Rows from block 7 of the encoder of a small image VAE, named by matrix and row number. Rows with one number belong to one channel. Each number is 128 + 24 x the weight over its row's rms, rounded and kept within 0 to 255. All counts start at 0. Numbers have three digits each. After the name is the row's rms in percent of the matrix's.
After each channel's rows are labels from the 100 images, of 14976, where the channel reaches its highest value: "lies over" is the class under the peak; "top examples" is what is common among them. Only what is clearly more common there than usual is listed. The data: rosettes with rotational symmetry. In brackets: how many of the 100, against the usual share in percent.
# convs0: expand pointwise conv (encoder.blocks.7.convs.0.weight, 384x64x1x1), inputs 0-63
# convs1: depthwise 5x5 conv (encoder.blocks.7.convs.1.weight, 384x1x5x5, trained with AdamW), a 5x5 kernel
# convs2: project pointwise conv (encoder.blocks.7.convs.2.weight, 64x384x1x1, transposed), outputs 0-63

convs0.74 151:107110141152123168134144089169133152125117165134160160154131128092140151174134138122163130124139116118072101113118084124123165158118079117133125133119145121104124137108133126107180124119189122
convs1.74 099:136134127138140126128126116126114107182169111095165196114117121119108141142
convs2.74 136:137159133112135091108153141119108126129117122122096114094123123193135127088108116132091134126126157130202146110163187167120132121113155112120115094111104144137128121123098120157091158136112146
lies over: rosette (99 vs 44.9)
top examples: mirrored (80 vs 50.2); vivid (43 vs 14.7)

convs0.330 096:110166128111151160127118108139127159115128144068109128138108136118111093160121078136106138094148149102151093129131130167156124160126152132142108179125149125120127105119108123193081126117161137
convs1.330 080:132093119134120102136120133131164169151086109095122168102109097101101122115
convs2.330 086:126120122120125135146126146109128095142079091148155137121073107125155096162124151118116143093096128152135148052129148128150088104120131142129160147132122136129144094101112096080162127129092127
lies over: backdrop (89 vs 55.1)
top examples: vivid (48 vs 14.7)

convs0.256 116:104130113130105126112114113147134128105155131127134104124139122099160116145142115181184128098161083088131142128141069132140151112143146138154127143101125114123075101123185126108112170114166133
convs1.256 090:129117131114119102132112120119145181074128125113109201118135134147145120128
convs2.256 081:079136124087143134096121174157131137118078184122118091196126155114119129130139128150131096128153098095150094140147129137118119130108129146082130155127146090139110125130149128158101107128144115
lies over: rosette (76 vs 44.9)
top examples: vivid (48 vs 14.7)

convs0.93 083:134104119102086140129132113133144139132168073144121144126135137130102151091104098127129158122155133201145105163114126104105128148102139117154118169168188117116097117148162133118098128128126142
convs1.93 110:135123133150105127138184094158101118083092160117151149106160134139120128127
convs2.93 073:129145130112128166131123164143138147111127117134167104140117140175103130061152131100097191128160076104127118114119099121100115131135129093129109157131127151139123092109131115093075139118148135
lies over: rosette (88 vs 44.9)
top examples: grey (41 vs 14.3); vivid (38 vs 14.7)

convs0.291 072:159117122089138160144095132098139107123109171099140135096125112107148116157134150107123138141126148111127104125119187115092136127129129160118158169159082139076122120140133104117121093103177164
convs1.291 100:119142157170127143115134107140103110137134107119157184106138134111161172098
convs2.291 088:116116131126128129089187154139101145121131184124155134146138121128049133143117135184139154123134141134107097164129143131124110127151124136112185095124179097119137135141109134113100107121139130
lies over: backdrop (86 vs 55.1)
top examples: vivid (35 vs 14.7)

convs0.28 097:117126107110085126123150104133139122130153121078129127122103163107156107190128131112179185146107141169119123144146127129134141097082145085109140086136151112160147108126097137112101135127134104
convs1.28 099:101103101128095136102092134124148159146176129142131166115154134152099160126
convs2.28 157:129128129129180152143118138144144157148128107146126070125157126148124171144140107127083096143119112133147083129132138138145126138130128127125094126169125124057101164105119136144150137194123157
lies over: backdrop (100 vs 55.1)
top examples: vivid (94 vs 14.7)

convs0.121 121:077083101157109164159145158134098138109131130199123132116143099098131086133123140137169117137120118142146151158081143127115152084133109110103122117135093149147139100135115151131121155135095130
convs1.121 107:126124150159155131133173113115130143132103103176150079119148123095143151154
convs2.121 098:134164129122127069091159112133141115107123114145140148108120142169109160128126128128127107099151152116149100121167125121151116149123183124117113163165128118113149209113128152152096127130144167
lies over: rosette (95 vs 44.9)
top examples: grey (99 vs 14.3)

convs0.206 096:117123168154188183133132131137143150172159095096141135121165147124121148116121154120135143169114161131121131123140118151128136111114067119124088109133108100141155134103138120168176119135153151
convs1.206 108:159075130105153130155111109130143171112107126144174088120122133106108127144
convs2.206 082:126143123157124128144112131078111173169139132136154130097099121111105158139148126180099132158122116149118106173143104121156133125086081129125097078157110129152102123115151098091126141127111160
lies over: rosette (74 vs 44.9)
top examples: vivid (91 vs 14.7)

convs0.214 133:091139072128102123120121100126136171128107127136124147134139182114132092139120101102134130152121137114153077133131126123117121206116173114149114105126125106167091117141156133129079110120144119
convs1.214 096:129122127127122117116169114123140186083178113115111181115121118115125116130
convs2.214 099:166113168134130133098098167128148124144113176116149136140125128123175140100148113169122119102170141129108121128175131140120138097142112125073150132134161173118124135084091137151152138139134172
lies over: backdrop (95 vs 55.1)
top examples: vivid (42 vs 14.7)

convs0.184 072:103148120141115126163138109126124174120108136143087146110113114156131134166102128123154107173107179163127131130132140165159121168083139152110166142124099143142128109125196138118089129131100125
convs1.184 105:134116147136143144137136125130105100140114124129129151167108115185196116158
convs2.184 073:143078115122134105093157154144146153109101154132111098169121145131128115110118147189178139141146126159088112140157192143099153157152104133124119126127117132133156087142135115149111121109142150
lies over: backdrop (96 vs 55.1)
top examples: grey (38 vs 14.3)

convs0.19 090:112136132135218134116125139077154140125106123143104165101125136087165145124122105122124115139149128146085130122116148171117132097134153127137137134139095102136097142160113136104123129177167099
convs1.19 101:131143099147139121159150157142151183175156127143174108123139143138139151131
convs2.19 157:096173162105090100145136133125125149096143110091144087129108131118133109161109149134107170136129138104128137129081113116148091127125049136150130119149122178129142101102126099124129107100137148
lies over: rosette (96 vs 44.9)
top examples: pastel (98 vs 14.2)

convs0.343 105:122097127069099138079145124162137130155150163149164137157126134116089106163131131151130126136118133100113095126106135127128158155167147128152148131158150085131058105110130136110125138152160125
convs1.343 117:123131140123126133126116093134111133166138108109138199170103136144092104148
convs2.343 082:126127122187120170139112128094126111109059145109134101147132132100148151101113131122129132107135144180153122057140125107102119120090112141098124108111097121120137092134104107120107132107138165
lies over: rosette (93 vs 44.9)
top examples: vivid (80 vs 14.7)

convs0.38 138:108162139172103163151121130108122096090093159106170153138134131125137171142101155096099109147157155131135128136107128137092118166127124150123067172133154154139106106169135151134132109118125127
convs1.38 088:140139085154134153136149121134065175188137127143139122129125139132124123127
convs2.38 158:121104144097128121147133061119119121127167079164120138164134126160170126136095125135133146072096120127093113136149132095118123131129121063074126113137125143138110121147161124105106133123155129
lies over: backdrop (99 vs 55.1)
top examples: vivid (60 vs 14.7)

convs0.353 082:088149143139123120133131116107115125135087145127118138127045116120095072120141139130133136115109086149115186097114127132115096142145160160126146130125153135102148097169106100134128117130125080
convs1.353 100:095089130151118097108140115110099122109080113119150159108116142160147112168
convs2.353 084:093102142090167118115091160091153104128139131147124128158087098157082133133131141115104144114134135112128140112153138152161126119149150135118188084108107124149156112134144166127092098095154108
lies over: backdrop (97 vs 55.1)
top examples: vivid (96 vs 14.7)

convs0.68 069:133117153129122051088114135139122101130204172110135130145121125130111110134135150127137114157127142146128115128124136157121131087148129149116154068166149128131087124085123122126115117112145170
convs1.68 088:099106133147118130131087104111102128093082109144088156112128134144159168124
convs2.68 083:153137122172073138092144169169130109127135156106131169118119119114103153131138081135126124128153100160105127115120136179134155159116130152117125114151100082081134171142151127144115143150140147
lies over: backdrop (91 vs 55.1)
top examples: pastel (62 vs 14.2)

convs0.321 127:144138079079132087092133173107144147120128132131088103109097174123141093123130109124107092147111161147164104166106114138140128165121148153139106148131128152133092137145084103108122132129095135
convs1.321 098:136131138125131144132144138127126165183050171120118120139141122126127155130
convs2.321 160:142107150169136127135139077149115132141149084133173144171131122114118131140106128134171152090123106160074182141129124133099137099108113086158120127144176131141118140138149100123120137133163102
lies over: backdrop (98 vs 55.1)
top examples: vivid (65 vs 14.7)

convs0.143 129:149153148115151112144115115147170151125113120109085145133162155130147129124070144135118143130125176170142094156122164122112150148095162112130100129154138154106072163137108094103125134092109128
convs1.143 100:133145136123126131153082163116140127200096140120112178124130126111123142128
convs2.143 151:103129130126125129126151097091077130116128111131119129116142116165115177129159125114140108101105076163116163117089115118128110111157099118146130135097087083118159144097152179132145081139143122
lies over: backdrop (98 vs 55.1)
top examples: vivid (45 vs 14.7)

convs0.352 091:175135078122132096108137161118151152121099144136100133128140151138158165159118153101129135124096146111126091112135128079153102132093131084122140107117123151090090138058133144132140146146115122
convs1.352 111:150119112138098147110162126141125143136217146123112148141143141131138145112
convs2.352 089:063110135123143102089116176121123107107112156159134075135126108142121112114107114145173111135119138100122081095151139128130136131114125123085130090113152120107151062137118136148112109154111117
lies over: backdrop (100 vs 55.1)
top examples: pastel (41 vs 14.2)

convs0.366 137:105122099139101144127139115133143138159131077104068155123116134115163119132118094156168134115130093149116130139109091158139140107138101121143159157138137088111108102139148140118115141122182193
convs1.366 090:125126129124132132122162096131143105210153119140153092158122110147145126128
convs2.366 113:157100086126122139171166083128163143107136107132119119131141123133105157140140139091070127131144134191147114127109107122172160145127140190112096111123130172140149140115120115135102147121127136
lies over: rosette (94 vs 44.9)
top examples: vivid (48 vs 14.7)

convs0.253 066:138077128165140120134129130134116111075148160129088146102121118076120132123125119128124095124106146131139106113156119117125132131120110145131135231121125116072149128091103112115117126140149129
convs1.253 092:148107147133145117114162154128148163083105159116110080149119108117093116108
convs2.253 068:161108190114130048125085120136104128136108177129117110122147109110123144145163140128140101116158115126097139097089106112101148116132120144107187119112136117136168154104138131132131115133124107
lies over: backdrop (90 vs 55.1)
top examples: vivid (64 vs 14.7)

convs0.221 075:129129071137108119163146086107154123122131116132108064105104117125141130146177127113098127171118093129132116126130137147136127127149156146127156108113163099132175118179110124169143123139079126
convs1.221 093:099105124153161141106115177119112141101113096120114126132108108112168138178
convs2.221 065:159155133128130171122103184138170141057126097112141122116124106164112129112126127099144129121119090092120118095112150167093144117125137111084132108135101128131121136131114130149076131109137169
lies over: backdrop (91 vs 55.1)
top examples: vivid (45 vs 14.7); pastel (34 vs 14.2)

convs0.262 097:087094126150153146135140142075105117127141152127149155144141128140123144109147134120157152117149198118104126174139067124123122138164148139137127092143123162115126100163067136131113153134128128
convs1.262 103:128139153122124114140116109120100192113194114143154168131139130130126109125
convs2.262 102:125167076145138148123123110097079096126128103144105080176110129103114106120156120139145153134130129145116135149122161125120145147132145182123105082128110127140145112189113124087109149130141095
lies over: rosette (97 vs 44.9)
top examples: vivid (63 vs 14.7)

convs0.250 079:150118106199126101089122144139119137103117154137140118121155124150163119167175190131152115164137100168154129118152122133097129150130154122129123077100099115128128140105124114171129128141115148
convs1.250 111:139115145100125105109188156124128137202125160126136117141141129134137110115
convs2.250 110:099103156057172142144119103118105126123186057109118094118094121131154145133115151137088141117089139100119134138127101139160115104134112107121106127132135152149137116139123111127121154102113102
lies over: rosette (71 vs 44.9)
top examples: pastel (42 vs 14.2); grey (36 vs 14.3)

convs0.99 163:148146115176124101123114143121127120124089081115102137130111126126165152120097117081083079131105146127095142152104105114125114152107115110130086130134132157153118166123092175130106128132093170
convs1.99 100:123114112117121131135178168129113166199098118126142099134133144124128150133
convs2.99 149:128122120110139140141124115141167129149123111125143146162108103141156102186144123133150151083106106126091128166156121150163110139107122073138151130121130141126176088131155097082169166130128111
lies over: backdrop (98 vs 55.1)
top examples: vivid (53 vs 14.7)

convs0.225 076:104173147140156157118123125112168129117097152092119137127111099170102102134112135096163117124104101178150140169147137132114128127086137117105162139141157103118148134137140097083079140157106114
convs1.225 093:145134107079121143095090110124102090104145092151163153110133127138152135146
convs2.225 089:096110137139204131143133186085143122129114147140135096119117102132091136110104126094144126123149127152147099137132129159111120156085106144135142098118142109173171140154114157133142098113164124
lies over: backdrop (89 vs 55.1)
top examples: pastel (88 vs 14.2)

convs0.216 100:134099136140123071147159149080160106130118124100136168141162150155090140160183140109135122179098130116083114096133133134107165127128172095152129109146121127088126117127130129129135150132123121
convs1.216 113:125128146128138099100139138107157176208133149129118150132122101127110130132
convs2.216 154:116128124129150129116162126116062120080116125149185125113103119135132128103089159106149111072156160102144128148122119103131091131134102130126188125117128142157141154153105111129126133114174149
lies over: backdrop (100 vs 55.1)
top examples: vivid (41 vs 14.7)

convs0.176 116:078110112132148145121172139157179079152097123151120129128132120150145094161121114131176133122080145188115140151131107136150146114109133124154142122097143131157126094117143130077120120113105143
convs1.176 105:118139131124114098095152150104143140218144122135138097126139123130123138123
convs2.176 079:135099097145109091129076141117107146116151099094145167145118145128126097153144113134093108127186130091092099129110137157129136115176144124118110148123118103101164126161126096126172126157143103
lies over: rosette (99 vs 44.9)
top examples: vivid (39 vs 14.7)

convs0.128 140:131114152156139171085123111130128158144134126114140077130145113173123111103102158145192129122127117158095132103101127055132087135116124133138103119130157112162152126150120095146124108141145148
convs1.128 094:125104118129112102132150095104167122171145163088109092109112105124108105107
convs2.128 186:091120155123101096100128122151113149112150123142150078127115111136167126123139065131122157129178125118146151108134120151125098127130076145122113141161133128058150145135128106120156135177111130
lies over: backdrop (100 vs 55.1)
top examples: vivid (33 vs 14.7)

convs0.370 108:129180136135101109198165142127147087170112125113121136157091118127133124110149179135076122140122128148141074140090117128125151107123128157152147144152131135116101086113099128112119115113121129
convs1.370 102:142120130128118120150133131103144133199134138080159096174110136115146123138
convs2.370 130:135048147124138146104118130118161128095146130149096115074172117100138117141076103132136121150146109147153105136143161081116121135095144112111117135128099129127156160134127151128178126134104143
lies over: backdrop (98 vs 55.1)
top examples: vivid (80 vs 14.7)

convs0.141 119:150103088157125088119119113090171156071111133129123130123108136088113105128108122124133158120152108069157145112160132118128134103139124095140148136130168145178145088117136151131129147143083142
convs1.141 096:126130113154125103117164138130117114142179153130130079092160152155166133117
convs2.141 119:150127124157147160141139100139125111079135165151071113122134129140147129125142128182144109112125118136098120098141169083069115118116115140076143090142121108138141138138156131097126105128147083
lies over: backdrop (100 vs 55.1)
top examples: vivid (75 vs 14.7)

convs0.96 058:115122144182135094109117127126123141169160135127136130142149152143096097112123121117167189109166143161155141137164153128109069142104127131113136078150114109121149111167130117145142153133150162
convs1.96 106:160125108152091106092097106118149106144105120117102117122097160163095132153
convs2.96 091:132098092129154145082143145135143115134108166140142097137118130167079128119129098158126116106127085145172129132132146167115168109107113161105083130118135113128134157152122118137127109153108199
lies over: backdrop (88 vs 55.1)
top examples: grey (38 vs 14.3); pastel (34 vs 14.2)

convs0.61 103:100150162113122082090092133129114107142108083083126093109105125131165112127172105142080136074147123126138147138133141141136146160132146164118131105171127142152113104166100114117099143125141131
convs1.61 103:142132141130139126134102099139141136158149143140184199140123131107114104154
convs2.61 092:121070073140121111129140136116098131125101107127123158148097146126134116185148131127138116167125126131101144156124067143147150092150147122140106158103143137119125192169141140114114131118103157
lies over: rosette (94 vs 44.9)
top examples: vivid (99 vs 14.7)

convs0.142 131:120153115142167163120175114127157138110153123140178109105153162128170143121131140120146148136120203089109129150150082109122156137125116108130130129135103116120126144119136121174142124125185155
convs1.142 083:144126108120114130090174157110125162192098117127147110142109124123117102147
convs2.142 130:116147115105131062093120126116147128099139089171115158140140128155091122153144121132080117132157108105171141080141142153104086095120143136084121150116129115128123165126124119144099090121103128
lies over: rosette (99 vs 44.9)
top examples: mirrored (76 vs 50.2); pastel (37 vs 14.2); vivid (36 vs 14.7)

convs0.372 098:099158134133131154103096138111124100117126122190138126138118155087133080112154123130159129125165124118146114113130098124104115089144162183137132069162118171099117122137114140126136139120083114
convs1.372 096:143113117131117140175146112134147085106163138123160193105115122143108135126
convs2.372 094:137125124127107077151117127085135150106201116140111118153152113113098126146114126119133089116124158176065113130113134117154145150142143103122118153123117161128155103144090150126149095125146168
lies over: rosette (88 vs 44.9)
top examples: vivid (78 vs 14.7)

convs0.283 104:104140089100132070173096114135131160176136138128132115175133157110118126135117113116150140145093164167132113141099141126151138152088144112167103141120091079116101148124106107124110104134110124
convs1.283 101:128110188129135150119112166096130154167086151119125138130109129112113110092
convs2.283 097:127092131110117041118152104116149130130171129128154132148086136072116107090119139125170149102118125142110127097180097131131133143137127157108123128135130144139129121115105123124115178109143166
lies over: backdrop (92 vs 55.1)
top examples: grey (48 vs 14.3)

convs0.110 088:178126108088104123136123122132122156145115091129127142125104104134105134111139074127108172118137128121083111131127178109164130122084088150133089155106139150130114116082159128112124138073142112
convs1.110 097:117143131111126124121109152119165136167211114115126158144119132124140104105
convs2.110 070:140132128100068157121105153175136096132166144109147122118133124132085140114124159124127115110146147195118110139171147161103110134134128139131168087112166097099122147150146154158120119111147133
lies over: backdrop (83 vs 55.1)
top examples: vivid (39 vs 14.7)

convs0.148 084:187112141112178140121138136100081110070079132109132119103142138143142109155087122125123121160130139149119125147136167120093118141122134155106115135139126102111117139151111121076115155149120073
convs1.148 100:130134180135119132092122103152139175157137154143112132125167132087098149126
convs2.148 072:131121142182130151146145174136142091137138123112152133180116154146111156111115134164169146121130120093125123155113082093147129090154124149144103164141168138136100154134131153181098128114130144
lies over: rosette (84 vs 44.9)
top examples: vivid (98 vs 14.7)

convs0.285 110:126112132179130081120130129102128128090123114149179128132173128129130149148101122133159111128101131110148088129142107121133158144155140109201134099169164128082106136145107120161113109119106146
convs1.285 095:148112096107103111157149145137124145175171102131091159131107106132129092134
convs2.285 099:076087111067137124114138120130111086118127133131114094100139119141138098158118108125132147129146101125121098167077144105159130150118110129149107111147086125153121113128131126117169127058098132
lies over: backdrop (93 vs 55.1)
top examples: vivid (34 vs 14.7)

convs0.282 107:141101103088145120128111170105159146110142103155127134127155128132110121150072115140142136148082121177171116117132184154151121151085142142118105104122119119101114189140116104135136131129107152
convs1.282 096:112151111137127152112150146120107166161127135145163114148153161082174110119
convs2.282 123:115139147150127110072137108168153112113163087086133139122131131111115111125071128140172174124146124136122123135185117108107143135150135122092107122159127150134095137122118133058129130120144156
lies over: rosette (76 vs 44.9)
top examples: grey (85 vs 14.3)

convs0.382 091:081137129129147111166129148072148142112148115131107134125159119162115106119116093159128105120150103120154132166106098152117108129144114101115150147160153150147136110131056117146099157148179135
convs1.382 098:136102106120120119112122097131141140190069132135108183124138116134130144136
convs2.382 079:135140147106113140128112157129141121130118140103174115117124101160126127118109143168116100162143105122067083116124207115105112149122151102111106134186101141106164139118110118112137091128126128
lies over: backdrop (90 vs 55.1)
top examples: vivid (34 vs 14.7)

convs0.161 073:175122095170119115151133102143091123127135146113166158130099187130142129134116137122168135162130153121129133096174113144137136179139176135141097147127146158154109106175136102135127155130122105
convs1.161 080:132141118126099129154152119100136135159104187139142124135098144164106086096
convs2.161 072:127082110149143097125130092132129102130102143169126082131133135118125126103099126125146169092133127129150095150129118148072115162127129209104120120119142123137121121143071087115100139125135139
lies over: backdrop (100 vs 55.1)
top examples: vivid (36 vs 14.7); pastel (35 vs 14.2)

convs0.50 146:117093113173161133128121148167161119129124130145159144085085097082123165130122092112120153122105121143084139111129112114145110136136094133129121111117127114163122163071155129095110113104130174
convs1.50 098:135115147145132115186145123126165162126116164139099140184142141138159136127
convs2.50 122:133139119155129140129124107140136076080116128134131136116114135138141064104106142153183125109109111123151113112145166137103122096161128152128105128116138089144108117112100138183109065144122095
lies over: rosette (99 vs 44.9)
top examples: vivid (54 vs 14.7)

convs0.83 056:160170150114088148119131130123150118151124148090118102122132159075114117126078069124124070106111123099138110130110100171128125121130131101176160117155121121124157125127128123121097132102142094
convs1.83 096:147141099118132133107115112156155147092073158126122102104158100117109091145
convs2.83 070:141140160114138104113106151106143114116126133140109130123142115039120156137146164125144121090104112185127128156146132139172087125127124130125119138102111122136182102127129118158103167133135080
lies over: rosette (95 vs 44.9)
top examples: pastel (38 vs 14.2)

convs0.23 117:124107180126116107103131159145130114149109080130133088133112182166132133107138173138109129080095140114128105139138123109114163116125120116090143097149142063156114120128149145155123128151110097
convs1.23 101:149141129159128140136090157143169083057122123151132120129143126137132145138
convs2.23 129:104122149109113101133159140121126117081159086095118088130127164130142126111135151176083148058114168112125140164114107128139132118131150134097147117136153124129136171096126116132164151125095107
lies over: rosette (100 vs 44.9)
top examples: vivid (96 vs 14.7)

convs0.258 103:143149106138116124135141147089149121117139138051116141082084112133156123123110129135136121142133122126141134115105110158097051136164111120117132178136138081135148126123144104121151130120131179
convs1.258 098:120157114148112153109199078159114093144135136110145123138144127137123134114
convs2.258 088:149114112074121111117128072134119156134143104116141150129123147113138118123116138121115148135147169146116114102174128127128157188156121161112153070107126164111130141070134158110129152121167136
lies over: rosette (86 vs 44.9)
top examples: grey (57 vs 14.3)

convs0.129 104:089147159163126153140135126150126073132155164109096127138127132171123116097130135128126085133160166125125097157126066100114130111170142134119146090159132175162123121154103109143133124130145129
convs1.129 092:123141124124139148115166137128111143093215095109147137122152117117129132135
convs2.129 096:144143112129129076089132153137111126119119181138124101155131155106087088090198132096093124121128131114101127106157123147145139164133124134132118147120156130125128123092132106075108173134112137
lies over: rosette (90 vs 44.9)
top examples: mirrored (77 vs 50.2); vivid (74 vs 14.7)

convs0.241 114:110153138112123143129140108105114135137169150127105135205169166111086117128135140143109151121156128104134070122081135097112123143148148128151124119130105154147102106141141150067121144118159137
convs1.241 078:130124136134127123148123127137120214086182122141117144155120123125135120139
convs2.241 105:109125099153133125117115129152174199140135169118134111162140139121108127149122136127147136153165145076166115130137123110141129138123182135097160144167140175150118109132151080126126162123123150
lies over: rosette (93 vs 44.9)
top examples: vivid (56 vs 14.7)

convs0.329 086:118137140087134160128130090135144125119133087102126119126126119091153113118126130084135115094160153168146105118161108096162125087145112122076103123125129155198115173123129104153102132131140147
convs1.329 091:138090085109147107159129115117106083082122133123088097150138119143117132144
convs2.329 087:125145138142154131187127094125178127125106104125054122112153103113102116154107162124120105156114133135140104114125135127128139120119129116143093147146138171137088120133119119138109152057087126
lies over: rosette (81 vs 44.9)
top examples: grey (35 vs 14.3)

convs0.78 107:109162126206136135148157162134136078120132112114151144148157144126148147122123190084086125124158158128138159134116101092111086150140125115138105133153123163157126104148135133125111131119114118
convs1.78 096:142121135117123112153102141148145082186197126145108147119136129132139132135
convs2.78 107:127082140103140129118117164102142149117098151121138128101112131092129117166103115179131152140107081103175128088132142124137102124107125138098151127167118139126144120104136123056166145125087127
lies over: backdrop (89 vs 55.1)
top examples: vivid (37 vs 14.7); grey (34 vs 14.3)

convs0.251 087:106141145146079103121125129143149139122146155161136172129128109148111082193097137111108092135100141105125132130124119177115122114146106114143144091114116116134059115118126173087133114133147120
convs1.251 100:137131151136119142152109121130118127190171122115114065096105135113147137125
convs2.251 080:114092113093128047120141085130123173143126145115129104182132130166087140103138151112105102118140151176131137123132134151146129173123100127161136140119159118159148129113128104139108113103135123
lies over: rosette (82 vs 44.9)
top examples: vivid (36 vs 14.7); grey (34 vs 14.3)

convs0.135 100:132147149113113091162124155109155132137155127136158214131130160105135126106081156145176181124134122137134129098157133137130111138129090110121094157138153147104101129138115104108118134122167120
convs1.135 085:135129102159110106097189141171099149147100151129155098126118131112132128144
convs2.135 107:124087130151130151154146127130137148125073145097121125121143131133163125122175132109082125112164098154119136130108114130079131122150128111162196138125067121108149102110108113160125097114116148
lies over: rosette (79 vs 44.9)
top examples: grey (62 vs 14.3)

convs0.335 111:131149143124137138168159135087176125128101138148110106137147123151149128150162165153150154110104119104150051133109082137131132140131137128120128146154133087107114139095091132124093137085097115
convs1.335 102:129117124118133125124162096148142131217094145131126149140117125137095126135
convs2.335 121:097107179086133122130130128163148118147127093106105128102147094146138148143070115112091119146126113147135144140173144130116119171124134106098093121138095168142114127160120170135175110135094127
lies over: backdrop (90 vs 55.1)
top examples: vivid (80 vs 14.7)

convs0.357 125:128077130180137088148123146110125094088122118112131177135140146138134125164171125146159175157145130140125098106133106173111199143142141130142096114146107114129111127111141110149120121107120141
convs1.357 107:121130123105113153153114130141167178180142158117134137140088109109102101132
convs2.357 153:108125125128164127141128124112059133080120112143164122130138104126123108129113173137136129103180159082108119151149119128120105138127110137116189128111162130181117135128123135131113134068150152
lies over: backdrop (99 vs 55.1)
top examples: vivid (37 vs 14.7)

convs0.346 128:136155153188159131152159145125160108094107145064149140103141122101120122123111133127129108106142122132187109130114113127116106146123103196100123150185129134134137139105115142123141123103097127
convs1.346 093:118134124115134134098178116131115190087186136129116156130126131138140129118
convs2.346 096:108115083135135107104161104146096162134139101111130139160119130148112126097126127118122196134140113126088167066098153147132153108144111091114103096108160114126117143117141112088109138142152157
lies over: backdrop (95 vs 55.1)
top examples: vivid (44 vs 14.7)

convs0.380 143:124106136157121084134101181124101178132150108139164100109184165171140146136143144176119140132125135126144117137104129150129122172158151130134111105171144098081145128101140121147137126141114136
convs1.380 092:117113097102133118092085102119103110077083108115126110146105153130114139142
convs2.380 167:097126164136082112072111133158103164116151120107135089137131161137167142117116062120119162142135143123155142128127106101121107134126089138123124109161126120102151112146138121112140126201139140
lies over: rosette (71 vs 44.9)
top examples: pastel (63 vs 14.2)